config.toml
model = "image classifier"
dataset = "single printed letters, digits and signs in grey, bent and noisy"
train_examples = 395000
image_size = 32
crop_scale_min = 0.8
horizontal_flip = false
targets = ["character", "typeface"]
num_classes = [73, 3]
arch = "convnext_v2"
isotropic = false
norm = "layernorm"
activation = "gelu"
mlp_ratio = 4
layer_scale_init = 0.1
dropout = 0.1
inner_norm = false
drop_path = 0.15
patch_size = [2, 2]
depths = [4, 7, 4]
widths = [96, 192, 384]
kernel_size = 7
mixing = "mixup"
label_smoothing = 0.05
loss = "cross_entropy"
init = "trunc_normal_002"
residual_init = "none"
optimizer = "muon"
muon_scale = "original"
lr = 0.0095
momentum = 0.95
nesterov = true
orthogonalizer = "newton_schulz_5"
adamw_lr_other_params = 0.0021
steps = 8300
batch_size = 256
epochs = 5.4
lr_schedule = "wsd"
decay_fraction = 0.2
final_lr_fraction = 0
warmup_steps = 240
weight_decay = 0.2
adamw_weight_decay_other_params = 0.05
Rows from block 5, named by matrix and row number. Rows with one number belong to one neuron. Each number is 128 + 32 x the weight over its row's rms, rounded and kept within 0 to 255. All counts start at 0. Numbers have three digits each. After the name is the row's rms in percent of the matrix's.
# fc1: MLP up (model.blocks.5.mlp.fc1.weight, 768x192), inputs 96-191
# fc2: MLP down (model.blocks.5.mlp.fc2.weight, 192x768, transposed), outputs 96-191
fc1.231 115:138127179088176105167131125134093125164092088143146074158162118108148163170094078184164177114112114144129140055099147144120091176237133024125125121104113105138135110148157125106097170153098116151131107139128140091126146148166095137118105140090129074127061143146121137100139168121115119100
fc2.231 113:126052109136163144097119130070111102113164127179124168133122109154122147153137133132142089128076110095134113089160116162180119164121140131084103131110117134148110132159123084154161083107079147090111095122100159131079069178113187125044103077127080151147146076126115134106142127103185121164
fc1.232 011:171102073134106078141121135128129175127089130072143154113098100127104168132163094105082098144116102130120107140111193155080107146066097101105093181152121156118163212125095150141113169119087169154165104059107112157145123090086112131137087210109125159125152168148067095096146104169164126133
fc2.232 014:123109126143141111102130160122126093187158142098110201123087121131157079064161139106137071147135162130120139100194129144150102177114120156124124078077121072112148135138107152129110210099146118113172165117056148063155124173139127126120086104108086179089149144137092105147166101100120122073
fc1.233 157:114131196123158065131138080146122090130148120118182117096112163177179142137132157110113141109134126176065127121146130145112084164109117123100132191110093121132074090066125136095158135129081164145169150210131111111109126151151129107124096173097141153067174128118075140109093155117169115123
fc2.233 159:107212100123126133102137099133089119116113138155196095132123187157173141104163120151189092145125142120120141136142156130097172140112154114099146125137123082150171089100112066123216076153080174119091143212135153138119065165074071104128126198119110092160073152094169121152132141112091095123
fc1.234 132:092136111073157133174114125140108157085116153110145112166109104185128088155084121142077153151122129136161117109166177135129190151124092150132120104086160160093126099110109138171110151118158156084224136115087126177105125168090106106138180123131146094112157113101146005147128085141202138154
fc2.234 160:155133079112131166133179083096140075132170108123100130102072144133133151103095114083144153109141108146175131130166159119146127122083153109081135131096133148104095119133140142144139085090074122148137104115190147164096135069149121120130155124088158145151195120114116124148124120085150129160
fc1.236 116:141115078071102124142133113162105141140109152156055137128154081126150073119088143107073154112191117127128087155095118167115186124080103124093162104090193113153126088134087111112159149123169143138129113054120145127160086096153171137149121209073126106102121078129133126057121127147201107144
fc2.236 110:151155164205112143129162063138105155158191124113117092142115119111117160089155134141173067086121136142176182127114102128168090153131071088090149166141137156128113117184109157127112107113081048151136122097166145122184158154131139111165135153103156115131107109141094170132145107096059098087
fc1.237 102:159116110115148163118151167109125081126113121164151147131127137180123106132146092106209091181140109115113206155138040116156123165165097167114141146125178101107128125140064074093146162126129125131084173136125100167063136143141179145110143127176150148133140111154127118212137143058173128116
fc2.237 098:143133143115190127126139120159148102122166140116158128110168145111164168138159105128138146088124095093136097161136075113091059096170074168103121111177106179116180145096143101118108078167188121137108098119144172207115066162083101110140145092176068128181140162130130063096072097144133145137
fc1.238 117:159164096142127178191126060094126100088126166102131123130127171160152091160153144148041134109105168066133161162136078077133110156099142199154097130138109099129138170103139132131161115150169145179184159113111084108125126151138122127181094168125077149184101098139112119171135137107103092138
fc2.238 129:143201080173148091090142143062172100204070128091178150116130130183187095121133109114155116164123123126141134158088117155192107095132176124170096145142101101121140194135164074096126118155092148137152091170134131131126076107161098155140099098121084138113112102127078162103114139157137133119
fc1.240 023:081158154125179187122110120128137079060171097083114101128183065152098121166154111148084150115111146127106133081121119090156141078147120134179101100126137103148116093166101086147135123134177149109083111184142071154155111150173161102140107082157183176081114124142145142141189115145091108160
fc2.240 026:143136099084118153137121096126085123093160137072120119087159141143059102171127118187117143133166154084127084106094104126119167114112137204148176169133099113093090167070104106155124098191196166159092073142169101139065092129144126145166156147171114121140101102123094157126096088170179118135
fc1.241 115:106137097202129110193151101097187135096125210128165070109105134094159147167123123190127142159086147098201122145091108147161016144136119162111152079145123179119099119097129134106110084146183134183079137079157109129089092138138138114047138160140126132166086107115128120084092119084192119149
fc2.241 108:141210187149159138151058134088128132108100151152125144118078122185184092144159110089131160124070109114174121135132146141166147094172178093165123137132088102161085108113099149181138114097105123134136130077119117167182112184076118128124132110154094180108141160107103166154118120106138136156
fc1.242 012:081150156139121145105086171157134137114086130105114116115159122184094149174034083136138090185157111075171049091133156136161171085154071132162089099099166126137120137155116125122125132086115118159192126126149087124143122126126135098132175107126168099117098148174114122098172127063114085181
fc2.242 014:084146126181103130089129123108138134200149098113160161103098115119115146131155122131150057136109156155123104141120138184101163190100122105128142165125130061141080169165144130169182048092156151135128109121119082056052138076129138176110087159122047138085091201148128137095139173063132143155
fc1.243 120:143124086110131128135140151138131144123173112140153132112079035131154129135142121122110123150133109153080131114167122134088133143145155140097170131036133099110122142116134143099137130110130113083194182117096153161145091136158063128125120177111122154124104101147177003126081109134160114137
fc2.243 130:149139109153095124169139100142128058137162128208081140141104149112151195096082149132123193131148132124147061102105121146126121127059146116132121073085135182150070125102115150138107140084162117162206123159147146108124212127175114116116180129127152175123145090083069169161127081117106137110
fc1.244 014:072149197175134147098122172111174183074156126078137138154173152131113123117088111127123120179129138099060152113117114115138133114126108082066115156108130153159062026095068074123143134139112196178093116133185127162116112118134131152099115116165151135089178128168183145174176105159130109129
fc2.244 014:148164093130109110117099114010115129112164113093120142118134155092140103146086089102116133130111131129116112145173167127136091106119102163079179106158115091154104134087133099126131094113147215137064082091162179144177095091163130173208110184198064120150124143086174090134105089179147102169
fc1.246 134:127119077125100109114105119140127124069108087117162137135160094160093134122105170175165082131119097073098142039157114153148073158137112170107113097158100137179099175117131173157135145171152146151073136129144185102194087129109153113144104181148152117114137109150063117108088097095167071138
fc2.246 116:116088195125133142144109137099124122179170158072150101126111107118105145127193068125125152078141041091094098161075153126165177156106116058125145109172188057130107091123123144181114134110175136149114121167070136162084126102102138167132128112110166081077108132214118081100111126124194132126